From a checkpoint of a small image autoencoder.
Model: 48-pixel images, encoder norm batchnorm, encoder depths [2, 5, 5], decoder activation leaky_relu.
Rows from block 0 of the decoder, named by matrix and row number. Rows with one number belong to one channel. Each number is 128 + 32 x the weight over its row's rms, rounded and kept within 0 to 255. All counts start at 0. After the name is the row's rms in percent of the matrix's.
# convs0: first 3x3 conv (decoder.mid.0.convs.0.weight, 192x192x3x3), inputs 27-35, a 3x3 kernel for each
# convs1: second 3x3 conv (decoder.mid.0.convs.1.weight, 192x192x3x3, transposed), outputs 27-35, a 3x3 kernel for each
convs0.179 087 [ 83 141 181 105 165 146  98 114 120 125 115 147 152 115 131 127 183 104 168 162 117 107 144 107 109 148 107 135 109 133 115 155 147 144 159 169 129  98  79 102  90 106 126 196  76 123 104 139  67  99 166 140 139 152 119 171 142 124 100 114 142  20 100 161 134 103 119 126 104 150 177  72 151 107 128 115  78 131 158 107  67]
convs0.180 107 [137 136 118 127  43 103 126  96 143 113 132 139 164 139 119 153 117 149 150 167 127 116 172 128 153 127 130 146 115 137 133 113  83 124 103 153 143 139 157 162  74  70 111 107  70  54  81 129 129 117 174 126 114 119  96 121 114 164 148  89  69 112 121 135 130 141 130 184 121 138  63 137 151 130  86  86 120 112 156 119  79]
convs0.181 103 [ 87 156 155 128 122 190 161 137 110 117 169 102 113 109 116 136  88 128 135 170  88 136 129  99  87  75 118 121 144 102  88 101  88 122 110 143 165  88 155 135  98 113 134 177  77 159 166 115 116 172 192 150 162 142  94 144 125 166  80 157 137 139 126 127 109  97 141 107  68 119 145 151  70 113 176  96 124 121 123 147 135]
convs0.182 093 [162 101 134 133 137 111 132 136 162 157 109 131 156 148 132 137  99 117 131 162 107 172  91  79 121  89  96 131 159 179 156 157 125 124 183  97 120  93 153  87 114 128 153  83 118 131 146 134 100 137 120  73 151 127  51 137 136 151  59 179 146 117 113 111 158  89  99  96 153 114 136 119 132 129 117 155  47 145 139 133  62]
convs0.183 097 [114  83 117  74 131 180 111  98 128 118 127 122 185  90 140 113 185 139 111 158  76 109 179 169 124 154  95 110  94 108 110 113  94 143 218  78  99 163 104  97 130 166  91 118 136 146 106  82 129 123  73 132 120  91 115  90  95 145 126 149  65 125 151 163 173 135 147 136 120 133 122  90 147 151 170 101 103 137 143 205 154]
convs0.184 088 [172 145  97 137 114 174 133 180 118 157 152 138 195 172 115 148 107 170 131 107  73 103  58 135  54  95 197 151 145 148  86  91  93 110 141 174 122 144 106 112 118 146 116 113 195 174 143  94 129 144 149 156 171 106 182  87 128 181 109 134 177 118 142 119  49 105  81 230 139 119 182 148 175 159 129 159 146 111  89 101 126]
convs0.185 103 [112  78 152 111 132 172 132 157 126 146  93 184 197  76 153  84  70 156  87 162  85 128  81 183 120  71 159 146 140 127  90 190 116 106  76 137 107 185 134 135 170  94 129  96 170  86 172 142 139 137 163 132 134 131  90 139 107  68 160 151  98 152 118 134 138 101 137  38 133 106 162 145 110 110  83 156 132  95 135 118 131]
convs0.186 097 [105 137 158  33 109 117  12 100 140 146 117  91 113 134 177 151 116 135 105 113 118 140 133  69 142  99 135 106 135 141  75  93 150  63 109 123 132 111  93 154 133 145 110  98 112 153 101 106 141 149  53 153 115 135  39 157 242 142 193 132 140 152  99 117  50  79 147 118 117 193 133 133 156 120 115 156  97  56 108  91 100]
convs0.187 139 [122  93 155 119 124 152 109 158 140 130 176 141  67 130 151  87 107 130  98 196  96 137 127  85 142 142  94  80 122 179 146 106 121 158 209 143  51 142 102 126  94  99 126 204 100  73 110 111 102 159 130 103 139 130 123 133 103 105 174  87  92 159 167 126 183 110 105 137 106 142 118  53  98 108  99 112 148 177 156 146 102]
convs1.179 094 [108 117 104 134 169 166  93 121 193 156 178  87 113 203 105 128 161 147 130 123  98  72  87 165 101 105 122 176 126  99 164 185 110 177 132 111 101 115 144 113 143 203 137 163 144  94  59 120 105 111  80 107 109 116 119 138 162  89 218 186 131 113 153 108 170 147 131 141  93 114 195 153 147 137  93 111 100 161 108  89 139]
convs1.180 110 [111 139 116 163 140 140 113 195  72  83 154 151 120 148 142 154 136  97 139 128 112 124 100 126 128 153 141 120 148 117 168 164 175 187 199  99 112 165 201 168 148 132 210 157 129 115 101  98  96  83  56 137 161  86 159 166  82 146 194 171 137  91 139 190 116  78 133  57  35 125 165 118 120 130 179 144 207 106 125 139  95]
convs1.181 102 [133 156 157 107 122 145 115  73 146 144 237 162 187 172 103 138  96 172 137 110 145 169 170  91 112 159  82 134 131 102 110 107 164 117  83  92 128  70 127 125  83 154 162  99  61 112  98 144  81  49 133 105  82 154 153 152 165 131  94 115 128  99 175 125 143 112 133 186 101  66 112  90 109 155 120 155 168 183 139 176 168]
convs1.182 104 [ 95 137 115 148 133 129  97 229 140 143 179 144 134  94 104 136 191 159  89 108 159 163 119 120 114 154 151 116 124 182 195 123 135 130 128 101 178 121  80 127 109 181  99 237 134 125 157 157 152  95 126 213  92 171 122 165 121 144 118 139  96 153 130 160 132 149  93 159 121 104  95 186 128  82 125 134 148  73 103 172 101]
convs1.183 102 [105 112 122 148 170 138 142 138 129  71  46 102  96 148 131 141 152 118 105 209 150 109 136  86 124 116 164  86 157  84 186  97 174 100 163 163  98 123 124 115 142 160  98  83 141 110 109 109 131 117  90 134 118  91 175 134  73 142 105 103 110 197 122 161  89 115 160 160 104  99 173 142  97 175 177 124 145 137  73 151 101]
convs1.184 104 [100 131 133 100 116 158 126 142 152 160 153 176 178 125  83  88 117  96  70 108 123 141 139 164 114 118 155 179 161  85 128 109 114  83 152 112  95 119 173 118 145 140 173 171 114 186 100 126 116 147  80 103  71 117 136  72 114 101 189 160 122 210 128 114 178 152 131 115  82 129 142 142  92 144 135 156 115  99  99  74 100]
convs1.185 099 [138 124 156 110  97 171 113 209 140 143 170 136 103 118  90  65 196 159 112 149 110  49 166 148 112 175 140 106  96 130 104 137 166  80 191 185 151 143 143 185 119 163 131 102  98 150 118 116 125  99 163 114 123 106 120 163 135 155 157 133 111 107 151 140 107 143 107 112 140 152 132  95 127 104 131 131 113 136 110 103 107]
convs1.186 095 [143 170 126 122  96 151 147  62  90 156 121  48 129 110 135  48 112 148 147 128 129 160 151 104 170  92 132  82  71 167 131 103 162 167 152  26 129 144 126 181 121 108 111 135 110 129 178 110 116 136 124 120 149 131 149 160 134 140  65  84 118  92 102 171  83 115 154 103 135 139 126 104 148 166 131 110  71 132 133  53 123]
convs1.187 113 [131  84 105 117  83 135  78  85 185  87 132 175 101 132 134 167 140 106 155 117 122 179 134 115  91  97 129 161 185 118 160  95 112  94 136 145 125  51 117 161 147 103 114 113 118 116  82 121 151  86  41 198 180  78 141 142 116 205 198 131 121 137 108 166 123 103 136 122 106 123 105 126 152 127  95 155 125 157 130 164 145]